Rows from block 5 of the image encoder of a small contrastive image-text model, named by matrix and row number. Rows with one number belong to one neuron. Each number is 128 + 24 x the weight over its row's rms, rounded and kept within 0 to 255. All counts start at 0. Numbers have three digits each. After the name is the row's rms in percent of the matrix's.
After each neuron's rows are labels from the 100 images, of 14848, where the neuron reaches its highest value: "responds to" is what is common among them; "peak on" is the class under the peak. Only what is clearly more common there than usual is listed. The data: rendered rooms with furniture. In brackets: how many of the 100.
# fc1: MLP up (encoder.blocks.5.mlp.fc1.weight, 960x320), inputs 0-106
# fc2: MLP down (encoder.blocks.5.mlp.fc2.weight, 320x960, transposed), outputs 0-106

fc1.734 096:141095098128167125157126135120167108150133120175089095107117156145147142139152123100127149084081129137130138146131126126119106141183090139101117110152130097152083100125171149116136096132137122159112138128126146129138148177101116121134080123122105155134096096109116116152154146117133128120090122112126155123106139124087092
fc2.734 092:120144143174128119136101135178130143072097132119139161106074099117117111071062132110111118142161124147127137103160172138119141129090177115126130141098122154145143122109115136122122127167102117058129100107133152121125111111141121139145145116110074111128113137133132148105116094134152130138194110140117139154137129105091120
responds to: umbrella (48); green walls (33); largest object: umbrella (27)
peak on: umbrella (36)

fc1.272 107:138146103146140139142185115154144096155082110135100118152136141136137108153132132121090111119115129158152123149166119121114095126142124101110103110122100149109125147077134114155122094160138096149149108161100122140123147146134090113126111120094107130151128111065129156128158124104128130119135051097121156075111148114108128
fc2.272 108:138154101115145120169176119149083146084165125134160167138130108155118142091057149102113123120113181116113135117164104134136158147141136128145135136163143136141138102119129112110106094137130104137146100139095182119114102099147139138134137156107143109084135117117136083098135098134155145151123111168120116119138144123097166
responds to: pink walls (93)
peak on: ceiling (49)

fc1.308 112:173122119151095122099159156150140113164083145142121134096176178098167094137166129100133080098103137100147121111133160095108151154140121114104093126090119153173113113105151147119146109121149134118110145118169109133130132176094116119132147110142137117090099114144116115127149163149157104115144109115101203122121140146110121
fc2.308 079:150126071142130087136113122149117095181144134167122118099171104133088112198099078134125125115124134113119128086203101154153119110182194106134127093098128165127151162127096138149151117122143115174117161126116115121104126136106158154183141123123096137153165105149115127100148146140108098099133123152136099122177154125146139
responds to: orange walls (25)
peak on: floor (90)

fc1.222 098:107147100134111106097104130103145145105116109147109054081137135132140127174116097125122131114126145142119085137119133139149165147154133147086113111167094126134100103163106127147116139114121120139116088111121118117153132153123122149142142108129138097097109097162121118089127134125098110161077159117085111138116133141097086
fc2.222 111:123119134098127157092157156093135134124139110100157149142147123117097165139078139099120100123130108139099133119087134112100102137106139111122141129137156144146118110133123139149103123146087104136127114165110148115133159117158151118164134142121108133101089100102140141106133106133155121126090134175136109102061144167132137
responds to: pink walls (100)
peak on: wall (81)

fc1.173 115:139063103161114135104120108138117067133144141127169105140149149143144099154107126137119137099075170132144096146156162151109077149147121115100094124146118106106136127096168149116094111109105115201121127147149120147160125107133098144097107119132090159144118105167144127119173136114110120139133088107125119107131150125157125
fc2.173 123:124142185150135156141134146133136151113125146082149156164163125123130131094076181109094108106153158138110137093149163138106142115147144151158143123118130148132144097133115128108103135154144157154126100196131135111135110120172141115132141142135081122142106166143079127107135150143137134075118134140112130166128137103147127
responds to: pink walls (35); green walls (34)
peak on: ceiling (37)

fc1.631 102:138124145129169107096128123125149170132106112158106112116146127126128146131145107177171131135177106142135148138128120124123156150102124120075152112141119132097157120123074110125162153072134149111112101142118117096163103178137135162139171120102134137123081143173104108126153125116122091102143140119130155132144135155121082
fc2.631 104:161149180099140125112114119129135183150086105135116095115158116145114151134144125094137138096171109126133094117118137112122175120138183149125116104106123126145113099130139145153097111141079120093143100173126129119161135128135133129135106104084120128121089122100155125159094086107155134165158141159112125097102111146080121
responds to: pink walls (46); trophy (40)
peak on: wall (72)

fc1.226 101:148095132139168127130142161167150092165112113144125130122137169153156100176121128131121123117083101138099097127149113144102130142154108129137119172155084100154095109124117156148131118128151127132182040115117126121132156145115134139127139099141131188136118145121144089151160125155118140153088132146078134099090158141103135
fc2.226 066:106133161155131139116107170168092084109101110119116129087130091125140131128022126103087119123174134114137132121112144133139157131135161075113134139149123120118128061099124136178156138123139103113129134166108135111103119130147098127114127122134140131128103133124126132131081114099177119142131115116135146125123103105115168
responds to: lamp (48); blue walls (34); purple walls (27); largest object: lamp (27)
peak on: lamp (30)

fc1.719 101:138114134161153128105159125159165087156107120126143103140131147148100125126136093122110138141080121148134130139141149142138140165133156107097126170161130091135112145172139150144136079128119110144133119154112112106148155151165107118112094138108133119131119116114124149161142129138150123135149135099147161146075161140093119
fc2.719 081:116114134105137106151076121164117127091107119105116156118117140128139138096160147064132124111135116126184134145099194145141123119114130159156120123127149163168109093135117107118139123146128117122144110154126140107153100110170134122168143112131144138141083124104112145109108132114158130180158144165111135110132125113123152
responds to: umbrella (43); teal walls (42)
peak on: umbrella (28)

fc1.260 118:102128110131114101102127135131168126135131118148124137100100147107156150152178149137161101119145154140139152115135170104160135114111158090065131109158088158081170127103143152183129140112144108127131144119125109150134106146122090123114197122108070122122084075164144125133166126120112090122124113092071141099123104143157112
fc2.260 113:153113064138131122164154096148151129133154114100122137106146097135087127075095131166123139102131117142138089107155083117163145135101218108119123093158092137135121137131097127158121120122103103129142136088099136146130158143120142139142126105149134146097123127113171110134115107150138135105112142136098130122156108110137131
responds to: flower (65)
peak on: wall (74)

fc1.486 108:145053134145119137146136162126146120191128129155112128123129140157159125134136139133129144104137124073122143130143116120122130173176118077120129131124125133140117122118133151131133124114162139133161131120141132102134129096108089146134155120125136101115107156144116172104155183180131120077142125140153134094115143134135178
fc2.486 126:128099098144088151108117155135115094132150129096147143141134144120129127142146079118124106124130107133102123098107058145135093148098084096133139100134127130103130160123126157141159150121160148097131166136123106130129164158084127130138162121138092123121186161148128174109142125129126101112130119117152144123095118138162130
responds to: teal walls (30)
peak on: wall (80)

fc1.192 113:131129116138133099150150147150128154146124133146185143099163151094165133157116109139139124089164131138147112093166121109099168146157131131153111102114137155163115134099120123134107137152146127178157147096130097170127129149147125084138122113101166119099109105095086101140138143123127124165140076102100147138131151150154114
fc2.192 123:149149170149123151114078121115116119149129140152168180109128106121155134151120120114097137123136152110107128118107110141111112110172168123121166134109145142115129126142087119144106107149133187102108109166124130085113116120141127123156113149099126099178118137140128136108137130133110125163088142127155150126135144137158135
responds to: orange walls (64)
peak on: wall (74)

fc1.75 089:134144124132122089112118145136120105142102136142134071141141143127152124141156135116104137093125188137145121131131121106132127119117153126144127067097123132112113158104121126115151122099206154136139121107175136137128142074117173141130084148051126125120090130130120114128144123118151121087100128140082128089113109146122092
fc2.75 101:105124170110131135140129085079137099132117131143131145137117108139098119125159084105162148137113155165048150105070065129138103125140106140175136131101137104129140108147135142157148127125125143141147133129118150118151149169111134115073137154140065137163125192139137152121092123134122106153090187143132112135102118141131145
responds to: teal walls (94)
peak on: wall (78)

fc1.373 111:137093097181137151134153117156132114140138121136151147134100128108129158148114101120162127142142098134105141127136137104084124180133102097135154101102121136129155098116108163084120128152131123167201130104105098112120145115161103116112168084170131158109125114127133146117166129123125125122131139130144124116113135109142116
fc2.373 123:120122113120134121165092136120092092152150148128154141137155141108134129132149104095143112113190140128102114052108149141133101129153139111122112062094136142128111137135126129115121127110137140123127128132171149118132150126186147135147131153117145131133176129094104177137119113099126111082113121113121175131156121126097166
responds to: teal walls (80); door (68)
peak on: door (33)

fc1.588 104:122093111137112124108126139111154129147116085167130139155112152148109143168155124102128161134144126152106099148119122116115146142172154128109093152168114099144114070130118166135134106135195128161158108120135111126147125145174103131108120096113136127087100135141121142149138104156145159120137115087098136108120122128162099
fc2.588 078:136152186119119136138119154116137122098133138128106102145111167132135140135106114138158135139105125122152118079102196116151126106107075167130115103142121122166117158128180142118119141133138132138136121152163133119123111142145143121118114108113140153134121151120111119107104102125171179144115142135142189141126129130126129
responds to: umbrella (63); largest object: umbrella (35)
peak on: umbrella (53)

fc1.597 117:146117146117082118106122185102150137121133158162144157120123117114123120152141122115158088091159171096106115117118092111104153110118138093135118128079130168138141126104129131172109131132175125161131110108112099161109132120150193120166137139100127129077072142118066135119151138139157125160099116135099133116134132137137150
fc2.597 127:165104174126159125162102102133126118076132144102156159126138104118151098071067121113128126135171157125145120146114133150109125103131108139118152154152131162143134107120115126123108089112095157142107111169119127144138102141131136112159127135100160129157122153124173121106087129136154141143144136126149160120144134092130119
responds to: orange walls (91)
peak on: ceiling (38)

fc1.354 090:140132139126140083157141176091153124164100111163119092116124124126110126179120134130097100089154141127090142129088117113136130159203126161135140095116155165157151100113150163122114136150125104155132090144118107118152148130150143116140139133112120139107128152120129122133145144112122125112103131126091116072126137091132128
fc2.354 070:157118161080119148122110129109114108080121134077157098115097134119190116104129171115132121120157163126143094086088155161133154115151108079118144080102100122174127131113136128140123091106097119120106119128129134144133129136127143164117119112082191124134131144150147072111114131121176111124112129122133150109127143113134089
responds to: lamp (51); blue walls (32); largest object: lamp (31); yellow walls (27)
peak on: lamp (32)

fc1.612 076:131110142094117134139132110170159102123096076107194110107103177168123075120162118158128131114141101134151119139156123122129130180116167131093126129155131142113135167109140150115096152110136154159171105116109123099126115143152127141094171134106104127165115094192156158112165112137093116138120150083107155084115165140137105
fc2.612 072:110149117103137129140134078121113174157108133139139106149121118102147134167009131041149096137131119118147140130107127140101092127139158156140132091157143127078148103147095140161141116140093172144134114121112146129137156113151149129153125142119160107151133171116168157163121137115101133185097143121151140131160148080130111
responds to: flower (41); ladder (36); teal walls (26)
peak on: wall (77)

fc1.78 101:129131105129134093103147141178118134157087138181175129075126165129149144150126109085107150106108149129160114156170146085135146134158122109112134112130106127140111123100129107170118123128149117148116099113081075150147123163133128086147125116109136161116092123093102093168132134138137144155152091127122142126140165146101139
fc2.78 107:136139158149114144141094111138115136167148113164164166106097154103155126094170126118140111125120138106119152125143115109107082097182127108124169138076151143136151129129100131122117124177184134121152088117152149116099099131120114122153149134105132111145116152144118106069125131099157106180107121135146142111128140118137128
responds to: umbrella (41); count: four (38); barrel (34)
peak on: umbrella (30)

fc1.722 102:171130155169132099157180108144159152163101144149117141144154195093163094165126136131156077120113184093131132132141141131108129130144144099136081127091120134136156130121126125120132066167149143146086086138125108130164134164106106093122121145125133139152113102113137125126138148074165130114129108113101162117140143137140187
fc2.722 095:149129149092121122144101135146112156129142158075125191120168090141063101107085120090105102124141168105068146113147163122123135091138149130111113080074148153125143072125084142104133085149120127084162104207095104161105080133157108119133103105100081149157112124112145130093136131113170149100123147128160176100150130117139143
responds to: pink walls (40)
peak on: floor (99)

fc1.21 124:143149086143134108110149154133121126184103134136136113089152180125144082137118132138123091141152116139122125110118127139153108138138154084105120114132105124104151111133134129118140149144137116108165117157122136159129159183135176150116159096134126143115093095130144116126158104174147104164127139117088159072109140122149123
fc2.21 129:144095082090128082129117134072118135126122142132128166110177140087179102148105071116152104145147148103124140161052121144101108123098148115122123155139127140110132132114125108147165135109107109131130121101136115145124144151128136107158129144194155130121164125123155130139123136127144118117143109110133098112166130120109134
responds to: flower (48)
peak on: wall (87)

fc1.364 090:115131115120167117124095148108141153101123095115154099097112139113132127160135108139135157133106125139118087110111142150146163162141129145096125090124134137143133131148139147112117139067131108135152118108140128094150133145115186122121181115128130134123106122150086105125131127175100118147127156146085119145130112161147085
fc2.364 087:106145128106119152113119132117099149174112127088146129138112087135143170148039135133138126136138139113109124104097113105121125130146148107168122111129144158107134094135116126129104112136172117130171101126142147126128123131146156122173118148114120133136091136095132126085106111118162145105106147181110161119103111152102148
responds to: pink walls (97)
peak on: wall (95)

fc1.472 092:170126130143137101077130184139116140165100130124155117113178173104155105153183090110115108115131157108145059095144137117106154161132141090131127133118087125169126114128117126184096117137148157127108086124124099168125135176127137104113099099118144087091094094104106111114122140154163075179130086117129153139148135137105128
fc2.472 089:139121130128140111154127140112083133178120131173114203130174126116067078115100130107127110134093122114072137134127070144108130106150156125131121088082147139118142128096111128162144109138118127143160138074149116141135093149095111126138129100109077143130143095124140091146177122127133110137108143146132122094148147087145185
responds to: orange walls (48)
peak on: floor (96)